A small spectrogram VAE, trained from scratch.
Model: encoder arch resnet_bottleneck, encoder norm batchnorm, encoder activation gelu, encoder depths [3, 3, 3], encoder widths [128, 192, 288], decoder activation leaky_relu, decoder widths [48, 96, 144, 192].
Training: soap at rate 0.0032, 5800 steps.
Data: trained on babble in 24 made-up languages, each with its own sounds, syllables and stress or tones, from a formant synthesiser, 39062 training examples, 19.0 epochs.
Rows from block 0 of the decoder of a small spectrogram VAE, named by matrix and row number. Each number is 128 + 32 x the weight over its row's rms, rounded and kept within 0 to 255. All counts start at 0. After the name is the row's rms in percent of the matrix's.
After each channel's rows are labels from the 100 clips, of 14976, where the channel reaches its highest value: "strongest on" is what is common among them. Only what is clearly more common there than usual is listed. The data: babble in 24 made-up languages, each with its own sounds, syllables and stress or tones, from a formant synthesiser. In brackets: how many of the 100.
# conv: 3x3 conv (decoder.mid.0.conv.weight, 192x192x3x3, each kernel summed), inputs 0-191

conv.188 087 [103 205 130 208 120 105 136 140 123 131 105 121 100 127 116 188 112 160 135  82 141 184  98  92 149 110 143 125  91  92 154 142 100 154 127 132  98 108  71  69 100 107 130 118 130 128 198 110  99  34  76 123 107 166  71  88  80  66 119 100 161  64  92 179 162 122 167  90  99 119 169 193 122  97 141 130 120 136  95  92 121 123 117 154  75  96 123 120 159 123  79 145 147  78  55 144 101 193 126 132 165 116 162 151 112 162 156 135 164 116  66 137 131 162 116  84 100  59 132 107 152 144 156 160 136 164 144 128 129 128 135 129 142 118 208 165 159 131 137 118  95 155  92 114 106  95 136  92 138 110 104 149 154 103 129  97 153 115 122  94 109 118  82 130 112 159 100 130 107 125 112 170  91 133  78  79 159 149 138 147  69 121 173  84 176 130 126 120  73 144 134 177]
strongest on: thin (high-pass) (88)

conv.104 128 [127  54 107  61  83 140 122 217  83 213 114  93 143 114 145 148 127 144 137 120 120 155 100 103 115 150 141  98 172  36  96 149 135 131 110 146 120 117 103  78 139  86 184 119 172  79 154  75 137 142  84  98 109  90  92 116 115 142 161  95 138 142 154 136 136 100 221 151 147 118 100 115 145 131 116  86 110  99 118 157  64 180  80 112 139 135  97 154 111 131 191 172 145 153 141  86 154 143 113  87 116 127 126 152 103  89 135 131  62 118 103 125 134 128 102  83  91 114 155  97 171 113  89 123 118 172 124 113  91 152 131 131 125  72  74 164 143 142 125 107 101 150 135 130 122 172 138 134 106 145  95 203 191 102 124 186 102  97 154  71 142 111  94 126  91 128 126 149 131 173 196  78 187 137 158 188 145  97 149 155 117 154 128 112 137 118 117 163 135 148 110 165]
strongest on: voice: child-like voice (61); mains hum (31)

conv.19 097 [129 125 170  92  95  86  60 170 105 185 116 163  80 113 131 121 114 140 136 104 145 142 122 117 101 188 159 116 148 104 126  97 119 121 140 125 157  89  70 181 101 116 170 128 136  88  79 135 142 147 161  85 108 133 124 115 146  91 163  74 138 145 162 143 124 166 151 147 160 116 134 133 133 130 106 129 108 152  99 168 166 156 126 130 162 124 140  94  82 126 198 120 156 142 155 137 136 128 110  86 150 144 134 188  93 101  45 154 161 124 132 104  85 159  97  91  17 114 158 130 115  99  94 124 101 136 110 118 116 131 133 126 114  56 101  95 114 143 110 124 122  65 153 112  89 213 172 130 108 135 154 152 170  63 122 165 151 146 115  92 117 153 101 109  86 183  98 122 151 171 144 110 169 115 195  97 175  98 109 179 122 172 104 122 140 120  89  28 204 119 119 141]
strongest on: /ts/ (46); /s/ (30); mains hum (30)

conv.18 095 [162 110 127 163 148 131 164 104  98  67 108 164 130 119 135 153 162 117 132 176 136 157 148 157 117  93 109 133 121 139 111 175 105  93  72 164 132 161 149 125 115 133 104 189  89 199 147 115 136 156 242 159 125 123 148 147 136 116 189 200 101 190 129 105  98 175  86  88 170 151 142  95  90 154 100 179 127 149 161 132 123 172 191 137  78 134 141 144 128  84  77 134 164 167  96 117 120  92 110 154  96 100 107  83 170  72 163  89 114 117 206 122 114 137 101 154 178 195 134 151 148 112  82 112 127  95 109 122 146 143 100  82 123  66  94 131 113 132 155 140 126 138 128 172 119 119 138 170 145 142 102  93 128 168 144 153 114 100  91 139 114 112 134 138 131 100 139 166  98 137  64  99 164 134 115 181 142 158 177 119 173 160  91 105 112 107 134 195  45 139 130 168]
strongest on: /ts/ (54); clipping (41); /s/ (36)

conv.119 088 [173 126 122 114 133 182 183  74 128 120 113 123 107  98 123  89 128 167 108 108 153 140  99 202 164 114 145 141  93  76 142 137 139 166 136  80  93 181 188  80 115 120  64 115 163 173 129 102  92 159 131  83 188 123 148 131 141 180 105 130 118 109 147 153 154 165 166  63 141  74  89 155 149  71  94 115 122  79 108  54  97 129 156  72 113 155 101 126 117  99  97 120 151 118 158 104 162 131 172 115 106 139 144 136 137 176 148 114  73  97 106 136 135 107 110  96 139 102 124 122 123 161 138 168 153 186 166 145 194  84 127 127 155  94  95 110 153 142 167 134 120 130 126  95 105  44 156  96  52 120 139  85 137 174  93 124 191 115 168 177 192 138 141 114 104 152 106 149 168 140 138 194 116 151 138  74 166 170 141  70 152 148 134  96 136 114 105 165 101 148 119 105]
strongest on: quiet level (62); voice: child-like voice (58)

conv.83 108 [130 141 145 153 179 100 229  82 163 114 163 138 143 121 131  77 118 147 120 154 124 116 137 146 124 116 145 138 158 141 149 119 118 142 104 103 105 119 138 101 161 144 118 134 124 161  87 143 147 132 178  55 174 192 151 154 112  61 113 103 155 111 108 130 158 219 114 100 136 135 133 180 154 104 125 168  76  90 186 138 139 114 133 129 111 105 102 177 137  90  54  52  56  93 138 184  95  95 159 107 133 117 112  69 187  98 145  97 110 171  96 153 120 178  59 144 114 171 131 139 123 131 102 127 141 120 133 113 159 112 144 135 114  37 118 112 126 123 135 114 116 162 140 121 122 115 121 125 116 139 189 107 135 197 109 100 123 130 129  61  98 143 164 112 141  94 150 106 119 112  95 152 141 128  69 124 166 129 157  95 132 101 135 176 115 154 150 223 136  73 149  66]
strongest on: /t˭/ (53); mains hum (33); /t/ (29)

conv.63 069 [144 152 153 146  90 154  95 130  78 130  87 160 127  88  99 111 161 153 142 114 109 141  55 102 158 145 172 144  90  65 178 120  85 171 182 137 135 120  79 110 112  58 129 144 128 127  84 143  95 116  78 130 180  74 198 110 137 136 147 158 123 113 131 122 125 112 136 111 156 114 123 127  82 128  98 116 119  98  98 155 152 128  78 109 104 123  97 108 162 168 151 117  79  84 136 135 140 157 166  54 139 170 192 196 120 147 132  62 203  72 159 136 122 173 141 127  70 141 128 134  77 172 170 138  98  95 149 120 152 130 143 132 131 127 168 102 183 131 122  90 113 148  87  65 111 138 148  63 118 121 151 118 104 140  89 142 206 119 120  89 156 112 100 144 116 113  56 132 160 190 172 142 101 139 135 124 157 140  74 165 132 178 117 162 154 142 194  90 158 124 133 136]
strongest on: /z/ (51); /ts/ (37); mains hum (32)

conv.135 087 [106 160 125 163 154 111 118 170 135 154 144 138 157 160  93 132 113 146 140 132 188 129  91 148 137 165 154 118 225  93 167  55 126 127  73  92 141 157  88 166 144 127 159 159 128  32  35 156 150 180 173  91 141 121 144  87 100 141  96 114 129 129 126  97 146 121  93 144  72 113 126 117 133 143 107 110  67 175 198  68  89  96  99 104 203 116 108 102 153 116 122 122 102 105 217 177 101 137 166 154 164 139 110  93 133 105 144 145 176 115 140 115 161 152  48 115 106 141 149 147 103 142 118  81 118 162 102 127 111 126 119 147 129  67 141 161 101 108 112 155 134 131 162 133  83 166 163 100  89 119 159 141  81 142 116 133  90 136 159  54  79 159 121  81 119 119 144 189 125 140 153 132 128 141 130 128  99 152 138 123 167 131  55 135 165 144 117 174 158 125 130 141]
strongest on: thin (high-pass) (32)

conv.39 076 [134  94 125  96  95  85  98 117 115 169 114 127 151 162 120  95 168  91 142 175 145 125 135  78 103 150 147 121 194  92 124 121 117  98  98 145 141 130  87  93 192  48  97 170 162  59 128 139 161 138 205 122 111 112 151 105 100  74 126 124 155 103 109 122 120 144  99 162 134 126 145 110 117 141 123 117 156 173 142 114 170 174  15 205 144 103 180 157 145 145 177 158  81 139 160 115 117  90 103 148 126 115 101 169 163  94  84 159 131 139 153 131 116 153  88 126 109 117 128 130 126 107 102 106 106 114 113 107  98 169  88 141 108  72 125 106 148  72  80 136 130 137 154 155 141 176 125 155 163 110 177 125  67  93 139 103  97 128  80  61 110 156 130 127 121 116 178 132 124  60 154  72 147 118 146 141 120 153 150 128 123 119  60 122  84 136  95  99 103  68 114 226]
strongest on: clipping (72); mains hum (31)

conv.102 114 [153 161 117 208 131 135  97 194 139 107 102 144  95  95 130 156 134 127 142 117 134 153 115 103 154 142  89  73 131 131 134  76 106 129 131 131 144 104  97 211 110 117 144  86 127 133  21 127 125 104 185 151  95 119 155 133 113  44 197  75 130 126 131  74 136 136 135 109 124 119  79 163 191 136 156 230 149 122  82 143 117 122 150 134  80 166  95 102 124 133 123 134 117  97 109 153 135 116 128 135 135 144 149 173 181  96  76 149 217 160 171 136 135 122  73 103  72 105 152 164 162 165 117 136 121 141  88 139 100 137 136 150 122  96 137 115 141 120 113 172 102 121 131 127 123 172 108 122  74 140 159  85 129 168 114 128 166 138 140   3  87 130  57 101 118 163 138 112 111 147 162 108 152 131  83 146 123 131 125 150 106 123 133 150 153 137 121  57 149 107 133 105]
strongest on: mains hum (62)

conv.155 107 [ 88 159 154 142  89 147 160 112 129 138 149 159 146 146 114 153 176 134 132 142 116 114 123 106 120 184  64  88  44 177 131 176 153 128 144 169 115 115 128 139 137 103 162  91 143 188 197 132 137  82  51 138 127  97 207 130 105  95 160  59 104  99 120 153 111  92 168  94 127 125 113 177 108 113 114 135 158 145  65 171 173 182 154 139  58 125 121 175 118 206 137 179 150 125  76 134 119 127  87 122 121 121 163 181 123 202 134 131 149 168 171 100 145 151 151 142 130  54 160  99 129 134 112 156 116 113 133 120  99 158  91 124 138 194 137  56 171 166 140 158 126 143  94 163 147  69 111 117  92 141 143  95 150  85 131 149 167  98 105 193 117  97  63 183 116 123 169 124 123 100 157 126 128 118  98 121 122 148 116 123  91 133 166 154 121 113 166 139 125 100 126 131]
strongest on: clipping (45)

conv.5 086 [113 111 163  95 113 136 125  68 168 128 104 116  96 119 155  96 113 166 122 133 122  96  96 146  94  78 128 144 104 115  82 108 127 135 118  89 108 180 117 176 126 120 124  96 135  53  80 134 107 133 162  98 162 190 186 134 118 113  78  75  82 124 151  98 122 158  95 143 156 106 173 175 167  74 126 120 117 145 143 157 173 128  73 126 135 130 105 133  98  59 169 114 121  95 160 113 165 129 140  98  97 162 153 152 158 198  46 104 165 129 122 101 135 144 174 153  57 103 150 150 120 118 123 117  80 125 149 140 164  87 166 162  95 138 120 144 147 151 139 186 190 120 119 109 134  66 166 151 139 192 131  50 128 132 128 154 221 124 151 110 126  94 166 188 120 160  87 106 122  80 145 180 116 116 154 101 110 167  94  87 109 137 146 108 144 115 131  50 149  98  99 155]
strongest on: voice: child-like voice (74)

conv.137 112 [143 184 127 142 134 103 178  92 182 207 155 140  66  88 155 133 140 128 145  96 107 137 139 187 159 171 107 156  95 206 116 161 126 144 167 120 105 112 131 101  92  89 118 114 128 206  32 118 100 114 189 165 102 121 141 142 112  49 150 132 118 172 151  80 150 123  90 102 145 124 144 176 133 128 127 139 119 108 137  93 134 119 172 133 107 115 109 122 125  93  88  79  66 128 120 120 113 137 122 127 114 143 120 204 121 119  99 158  94 163 148 151 136 141 169 117 130 185 143 150 134 128 134 108 151  48 146 137 164  87 147 121  77 169 177  99 166  88 116  94 136 145 149 101 122  95 111 100 187 163 106  45 130 201 123  75 176 136 104 131 120 137 151 162 115 117 126 108 115 142 129 157 117 116  74  74  86 122 123 115  93 154 137 185 120 160 176 168 144  93 166 102]
strongest on: mains hum (43); /ǃ/ (42)

conv.13 083 [114  57 163   0 107  63 100  89 169 136 159 163 150 157 100 139 112 111 104 172  98 135 155  92  95  83 140  92 169 137  92 111 164 111 100 163 155 164 155 100 146 119 156  64 131 104  95 120 144 101  61  60 149 149 140 121 102 152 113  92 209 121 121 157 132 175  73 178 146 141  98 162 166 105 181  81 117 104 130 177 106 134 116 131 119  96 151 150  53  73 170  99 135 153 131 136 121 131 101 118 129 134 112 109  76 169 153  84  73 109 114 126 113 143  98 156  49 121 150 115 140 132 110 133 127 115 120  93 133 105 134 167 111  98  52 110 106 123 111 138  76 169 106 145 136 132 137 130  65 112 172  84 174 106 124 132  97 124 142  86 123 173 113 127 167 133 162 117 108 118 114 117 156 129 155 124 135 129 157 168 151 127 197 139 142  99 101 110 136  99  95 129]
strongest on: clipping (63); voice: deep voice (50)

conv.191 096 [106 121 115 114 137 138 149 198 161  93 153  48 138 144 195 200 115 140 147 116 109 139 144 107 134 142 101 108 142 154 144 162 111 129 195 159 114  85  74 112 138 103 127 168 117 164  75 129 139 107 150 117 138  80 156 166 162 122 111 205  83 167  98 120  96 130 118 172 143 156 123 123 112 111  88 139 141  87 124 166 149  70 207 148 150 118 111 142 119 170 168 168 114 138  37 149  97  90 150 129 184 120 110 175  69 155 112 115 201 123 108 133 147 116 189 139  86 154 120 148 125 120 160 108 145 125 108  89  97 117 143 128  99 210 155 117 125 115 120 144 115 120 133 116 135 145 122 142 173 181  49 138 111 138 104  93 134  90 110 163 195 150 122 107 125  88 113  93 154 156 176 128  92 102 149 133 114  96 103 163 193  92 109 170  99 120 197 193 129 154 106 165]
strongest on: clipping (68); voice: deep voice (61)

conv.115 102 [146 146 167 104 104 159  96 116 168  95 105  72  62  94  94 144 130 145 133 150 167 120 123 160 155  94 130 184 131 149 128  73 129 158 124 142 102 161 115 143 106 111 143 110 126  66 154 149 105 128  84 157 140 104 136 184 160 129 135 122  81 149 158 220 134 137  43 133 114 114 129 167 123  82 133  96 114  90 126 106 166 105  83  97  77 164 119 119  71  84 162 147 149 105 113 145 152 137 141 132  98 111 178 167  82 180 113 140 148  90  97  84 151  95 189 157  94  45 156 112 125  78 114 162 110  68 162 144 173 102 101  97 148 182 106 140 152 166 133 121 171  81  87  65 107 144 148  87 184  94  62 126 131 115 129 146 124  81 135 138 159  92 159 161 117 150  84 103 135 161 139 189 101  97  98 108 119 170 148  81 114 140 170 142 130 114 117  59 143 155 144 154]
strongest on: thin (high-pass) (32)

conv.79 112 [162 151  82 182  77 128 142 129  79 170 114 206  85  83 178  66 209 147 144 113 132 154 140 122 130 177  89 115  69 140 157 171 107 141 168 129 122 117 166 191 100 110 139 177 145 232  83 107 125 154 181 158 101 108 177 126 124 144 196 140  50 128 154  42 122 112 106  91 180  97 156  96  89 118  74 177 128 145  76 162 132  98 181 137 111 133  90 156 114 105 100  76 113 137  95 111 153 132 125 118 124 141 170 151 175  81 149 126 147 145 175 127 121 132 170 133 144 202 135 132  52 164 122 169 118  94 144 136  74 119 180 121 107 121  81 118 161 103 139 135 113 124 101 143 125 123 123  94 166 156 156 121 101 125 104 149 125 130 127 161 139 106 109 128 128 127 106 127 146 177 171 132 131 103 107 154 154  83 103 128 143 151 109 151 150 144 148 150  98  83 131 114]
strongest on: thin (high-pass) (45)

conv.49 080 [145 158 135 131 127 116 150 157 149 149 124 129 111 117 148 101  72 148 127 112 148 132  67 157 117 184 169 178 109  55 125  80 131 172 139 101 109 149  98 169 166 146  93 142 156  57 116 126 107 121 142 109 170 165 158 146  98 179  90  93 130  95 129 137 174 156 147 160 130 142 135 127 165  94 118 142 119 145 120 127 109  91 181 114 212 153  87  89 117 179 104 121 134  94 139 115 138 148 166  86  98 160 185  91 151 141  81 134  55  77  87 136 124 136 102 118 125 155 112 153 106 136  98 147 125 241 127 140 181  78 172  93  92 157 132 175 150 120 152 126 143 122 128 108  95 130 118 123 143 125 163 149  90 142  97 154  62 144 189 180 156 105 174 165  86 135  66 144 146 147 139 187 173 131 168  87 138 154  94 112 177 120 127 147 126 134  34 184 128 152 140 118]
strongest on: /t˭/ (53); mains hum (40)

conv.141 081 [144 175 128 138 166 171  99 210 135 156 141 143 147 118 176 191 144 125 122 116 164 115 130 112 161 205 152 127 149 143 143  65 118 139 126  66 102 105  71 171 125  84 103 146 147 138 108 193 123 183 196 120 130  65 119  99 118 162 185 143 128 106 103 108 143  85  84 133 102 107 153 144  81 139  89 130 109 115 141  96  87 133 140  97 123 136 119 142 128 128  60 207  78 114 180 123 149  93 185 175 150 124 120 149 104 159 173 135 162 169 143 128 176  70 187 135 112 124 135 118 156 134 185  89 106 131  81 136 134 103 109 118 152 125 187 147 133 104 148 154 111 101 136 122  93  45 108 103 191 131  66 119 113 122 103 154 158 119 125 171 208 135 109 114 116 139 101 127  95 131 104 106  74 161 139  86 108 196 157 128 122 160 118 165 150 165 143 154 162 144 157 138]
strongest on: /t˭/ (50); mains hum (35); /t/ (34)

conv.2 081 [133 154 110 157 157  70  72 134  75 146 109 136 145 168 131  95  93  92  86 142 103  96 117 108 108 180 115 133 126 101 110  70 159 118 105  97 138 149 114 179 103 155 111 133 112  93 110 113 137 126 142 133 106 108  96 184 131 105 162 143 102 187 118 171 104 173 170 121 108 129 143  95  90 141 136 167 144 141 111 188 142  58  64 127 180 127 185  60 137 174  58 155 103 141 158 150 156 156 111 163 146 119 121  62 169  73 128  70 161 108 109 129  91 108  82 125 109 120 114 156 138 124  95 134  86 189 110 104 110 129 134 170 155  52 109 135  68  97 114 166 102 120 145 223 159 135 172 148  84  61 161 108 133 144 111 122 115 121 106 139  59  93 130  57 160 135 142 153 125 152 174  91  78  98 103 126 153 126 121 191  80 120 115 126 126  95 117 112 155 140 105 125]
strongest on: voice: child-like voice (79); clipping (36)

conv.76 089 [145 149 138 146 123  90 135 151 182 111 191 156 126 136 123 100  75 103 110 127 128 160 142 127 153 173 135 136 129 122 144  88 161  95 122  68 148 110  85  88 128 142  78 115 134  63  73 125 129  84  67  93 113 115 155 128  86 131 101  47 134 130  73 186 142 130 148 104  91 176 124 184 153 117 158 152 128 121 162  61 126  67 105 140 123 113 138  94 120 152 125 117  49  66 166 160  64 146 133  98 105 144 142 123 156 103 115 124 119 144  89 138 125 134  66 142 101  79 135 165 110 169 121 135 158 190 142 158 190  99 149 125 133 137 166 126 132 133  93 113 105 117 138 123 105 133 131 107  99  63 161 137  67 143 111  67  54 158 148  51  98 167 155  83 130  93 105  92 138 129 145 131 111 120 114 105 113 131 134 116 112  88 115 176 108 142 118 133 199 156 113  20]
strongest on: /t˭/ (50); mains hum (38); /t/ (31)

conv.68 096 [132 113 162 172 114 137  53 122 151 116 125 158  89 107 117  61 138 101 127 115 154 152 123 148 139 148 162 132 127 115 179 186 104 121 184 112 106 115 144  70 103  90 105 151 121 156 176 135  87  91  58  85 131  64 110 116 121 132 132 159 126 110  93 240 163 156 182  68 116 125 132 164  65 112  76 152 120 130 125  70 121 103 119 120  85 158 102 152 167 203 135 123 120  99 112  86 140 140 173 158 127 123 174 106 137 113 171 103 140 150 111 129 167 132 241 123 139 122 151 112 133 136 161 161 134 172 128 170 151 105 148 127 176 124 112 110 140 117 155 115 115 139  82 121 129 146 161 100  64  77 121 141 131  90 123  87  95 113 118  94 156 119 115  59 124 107 109  87 131  42 190 127 103 102  75 151 138 163  93 152  85 129 162 107 177 140 144 148 114 162 123 126]
strongest on: thin (high-pass) (29)

conv.52 091 [ 91 144 147  88 110 121 105  81  91 215 144 183 101 140 122  63 161 122 146 100 120 144 111 127 166 130 119 124 116 124 100 113 137 174 112 129 140 137 191  41  45  91 129  82 170 133 152  52 122 155  82 141 140 119  80 113 120 102 185 130 111 104 132 105 165 102 115  56 129 106 122 160 100 113 110 128 119 101  71 186 122 161 162 103  88 131  90 149  94  52 152  96 107 145 153 118 171 126 143 120 101 135 141 162 152 130 183  97  85 141 169 172 117 167  95  97  77  95 168 111 111 138 115 159 175 106 141 138 119 110 157 147 114  61  85 117 151 115 161 143 107 148 118 140 120 130 140 104  63  79 157  53 164  67  96 109 118 117 144 104 100 168 137 155 128 129 114 114 141 104 149 108 181 129  76 124 177 109 119 150  74 167 117 114 129 134 128  76 108  70 102  81]
strongest on: voice: high voice (63); thin (high-pass) (59)

conv.98 093 [153 168 113 232 123 175 137 191 132 101 123 104 107  96 143 192 140 134 100 139 132 148 142 115 129 196 159 112 173 143 120 113 152  90 115 124 141 127  76 125 113  74 106 142  88  84  86 159 104 118 190 174  82  66  70 156 153  69 111 147 128 118 118 137 134 109 103 103 139 153 127 144 168 131 113 183 165 113 143  75 148 114 111 147 118 147 140 135 175 168 117 122  56  77 111 191 149 132 139 184 138 106 153 134 125  65  95 178 234 122 111 109 139  95 100  80 111  98 125 160 172  97 125 132 116 152  90 146 123 144  71 108 178 128 173 136 132  97 169 164 117 114  93 111 135 176 176 130 164 152 125 144 142 172 183  77 118  81 126 100 132 136  93  72  98 113 151  97 119 170 145 121 135 119  83 168 100 155 149 109  82 125 103 131 109 156 151  93 118 150  96 171]
strongest on: /ts/ (73); clipping (37); /s/ (34)

conv.125 095 [194  88 142  98 150 172 109 163  92 134  62 140  76 131 100 118  75 140 129 140 149 153  72 133 129 107 160 167 168 114 104  94 102 126 120 154 106 169 114 174 116 139 165  98 156  92  92 138  98  87 126  97 127 113 141 123 128 119 176 124  73 147 183 125 144 180 125 174 134  84 112 138 127 116 124 121  80 119 144 214 138  63  78 100 148 158  85  62 124  99 127 147 175  76 132 103 196 141 111 120 128 130 117 131 112 120 101  98 157 119 102 120  96 162 167 134  99 148 120 116 156  98 115 135  93 147 140 168 173  80 117 120 144  20  77 149 106 147 148 129 152 116  94 107 126 171 136 127 134 108 114 156 181 140 110 187  97 143 159  91 203 107 129 125  90 164 115 174 151 193 101 149 173  73 170 166 205 129  88 110 127 147 153  76 113 117 130  95  99 126 183 117]
strongest on: quiet level (62); voice: child-like voice (61)

conv.107 099 [163  75 116 124 104  91 138 123 110 137 147 166 150 178 138  40 124 106 104 150 107 111 167 151 113 138 118 155 143 127  69 143 149 139 132  95 157 168 173 144 154 171 140 127  92 161  37 128 176 167 149 101 144 135 139 132 140  75  79 165 141 120 166  83  70 164 117 199 144 135 134 143 130  94 158 141 142 142 141 167 139  99 140 127 183 100 142 119  93 118 139  73 207 187 136 104 151 157  96  77 139 122 108 148 144 167 100 125 119 133 220  94  79 195 160 137 173 154 136 173 133 125  95 121 137 124 165 101 134 121 111 156  89 112 170 126 133 185 135 160 148 126 148 144 144  55 131 156  96 154 188 126 129 105 127 134 151 131 158 201 147 108 182 203 124 173 182 120 124 111 102 150 119 113 170 145 150 131  82 137 187 128 159  82  89  87 159 105  85 123 103 123]
strongest on: voice: child-like voice (86)

conv.144 099 [136 138  85 156  73 162  78 154 108 107 125  78 133  95 128 131 114 112 106 112 142 160 109 123 118 180 160 106 135  70 113 109 138 130 190  45  96 119  80  98 140 118 110 150 164  83  61 141 114 152 116 125 125  60 108 150 186 111 117  96  92 110 146 151 144  92 146 112 102 118 135 128 166 108  68 176 159 101  90  89 115 120  64 110 140 147 131  93 207 175 112 196 127 123 140  91 168 137 143 187 136 127 155 168 124 107 139 135 161 121 137 132 138  81 148  88 141  67 137  90 120  99 149  74 110 230 126 146 114 110 147 116 115 159 136 122 150 100 154 146 145 106 140 110 111 174 134 128 125 145  96 149  71 191 102 105 121 142 173 129 203 137 120  60 100 133 135  41 144 116 152 116  60 117 135 123  95 138 116 108 113 137 139 102 137 122 121  80 139 203  93 196]
strongest on: /t˭/ (53); mains hum (38); /t/ (29)

conv.111 077 [133 134 154 135 114 136 171 133 146 112 126 138 120 146  87 196 118 128 116 130 103 110 129 120 141 125 133 132  60 220  96 161 166  85 119 108 165 110 132  69 186 127 129 108  73 167  57 158 121 126 192  94 168  75 159 129  98 159 117 112 113 141 110 136 119 120 138  89 125 164 134 112 130 134 111 106  99  79 156 130 178 106 181 151 108 142 131 168 125 210  56 150 149 153 105 135  89 143 137 108  77 132 160 112 157 155 197 165 119 103 173  84 105  61 123 134 122 181  48 108 122 124  91  83 121 125 159 119 148 113 108  99 132 192  82 127 100 144 146 102  90 118 125 152 139  76 141 137 167 130 125  70 122 154 148 144 158 120 124 207 114 126 129 169 127  90 131 128 119 148 133 122 104 159  94 153 155 144 122 104 121 154 144 136  90 149 128 255 130 147 118 131]
strongest on: /ts/ (63); clipping (46); /s/ (40)

conv.101 105 [109  79  93 147 147  66 175  87 136 162 143 186 195 162 137 122 143 117 121 109 119 145 142 105 115 156 128  84  93 130 133 193 121 106 106 163 132 102 129 129 129 169 146 134 143 161 125  96 155 133 108 122  69 158 160  75  82 134 159  98 167  60 110  79  79 124 215 163 126 133  91  73 115 173 147 190 155 160  84 153 124 144 126 140 121 106 162 143 154 118 138  75 148 189 101  89  89 120  98 102 138 138  91 130 210  87 110 135  78 127 143 199 111 174  90 121 187 173 101 131 104 156 134 143 172 129 129 110 124 175 127 153  57 102 151 114 135  90  96 153 100 142 157 163 144 141  80 133  66 147 182 149 120  76 130 137 181 158 123 146 108 172 117 119 143 117 127 140  94 153 110 104 143 164 187 129 124  47 163 179 125 125 126 127 126 169  89 147 104 121 114  90]
strongest on: clipping (60)

conv.177 080 [112  78 102 129 168 167  94  84 193 140 113  77 146 113 138 129 151 136 155  99 116 133  97 146 177 148 140 138 123 138 170  95 113 168 137 154 121 130 125 135 159 123 149 125 144 158 138 144  90 120 119 181 151 189  49 123 164 114 113 145 141 188 108  75 153 126 111  80  88  75  98 152 125 136 165 191 134 149  91 166  97 149 131  55  77 170  75 129 104  38  97 163 188 115 126 200  85 119 159 157 145 136 125 139  92 109 145 149  53 114 125 115 157 115 113 122 150 123 186 134 107 143 136 133 123  88 108 184 158 128 148 127 182 170 116 175  87 109 134 183 138 155  61  80 127 104 125 104 173  99 109  66 140 166  71  90  91 116 128 105 115 112  83 173 150 174  91 158 156 188 160 155 143 130 115 114 134 141 119  85 137 148 153 117 152  99  82 114 141 162 181 141]
strongest on: mains hum (32)

conv.70 099 [135 131 144  80 130 128 129  84 149  68 103 150 138 129 112 134 121 155 106 136 140  98 117 134 154  90 130 129  42 157 152  93 134 117 169  96 133 166 122 151 184 119 150 114 133 131 184 147 128 149 157  85 185 111 164 150  66 155 149  61 171 127 125 169 149 117 160 162 108 108 140 145 114 114 159 119 135 118 122 139 135  62 132 113 114 154 129  97  88 153  98 216 139 104 143 115 125 136 155  86 112 133 119 122 187 228 173 117  94 122 134 115 169 127 221 138 125  91 117 115  74 158 132 142 102 105 137 108 164 102 136 117  91 209 116 130 152 127  76 155 125 154 128 110 123  67 133 109 140 125 149  37  69 116 107 120 167 151 140 189 120 130 161 159 135 162 136 128 130  34 114 153  81 197 176  92 132 195 129  99 104 113 123 163 104 140  70 161 156 140 110 110]
strongest on: mains hum (37)

conv.186 084 [103 127 132 165 124 157  67 154  98 122  80 148 159 149 105 125 187 146 111 118 147 149 117  77 115 169  99  69 111 119 156 102 124 109 127 129 175  80 109 157  67 134 150 146 155 150 179 114 147 177  55 140  48 126 135 112 129  99 141 111 149 123 110  95  81  86  90  78 157 164 132 120 113 154 109 155 175 198  97 182 137 167 145 145  88  94 122 114 130 151 148 172 163 178 101 152 147 127  87 154 174 130  99 138 106 138 118 206 170 146 205  98 137 174  94 120 113  79 131  76 164 124 112 127 106 144  97  79 111 157 120 151 138 111 127 107 111 101 114 154  89 123 114 150 151 117 109 101  83 144 147 101 145  77 131 123 123 140  98 170 104 123  61 124 161 105 162  96  93 142 152  82 185 118  97 158 124 111  97 170 137 158 152  11 129 118 111  62 127 104 120 184]
strongest on: voice: high voice (81); clipping (35)

conv.134 114 [133 140 132 182  74  96 100 160 109 168 149 173 131 135 112 127 141 115 114 123 109 184 158 118 109 216 132 126  80 102 104 154 134  91 165  89 162 124  55 135  71 145 128 150 112 149  90 134 119 129 121  83 138  62 154 140 133  96 105  91 138  94 130 155 112 120 191  80 135 169 152 110 129 125 117 117 132 143 127 143 137  80 138 140 167 125 105 112 143 220 158 123 112 107  98  76 167 137 118 139 134 129 141 133 146  42 133  98 167 117 132  89  98 110 195  81 166 104  62 144 152 110 110 135 113 220 149 147  90 122 137 103 157 110 161  56 107 113 154  29 112 157  95 148 151 175 205 140  71  73 142 181 100 103 139 125  61 127 137 119 131 127  94  64 135 117 145  92 126 126 166 112  85 127 125 139 131 109 111 143 123 141 151 159 132 103 158 182 115 164  95 154]
strongest on: clipping (71); /s/ (32)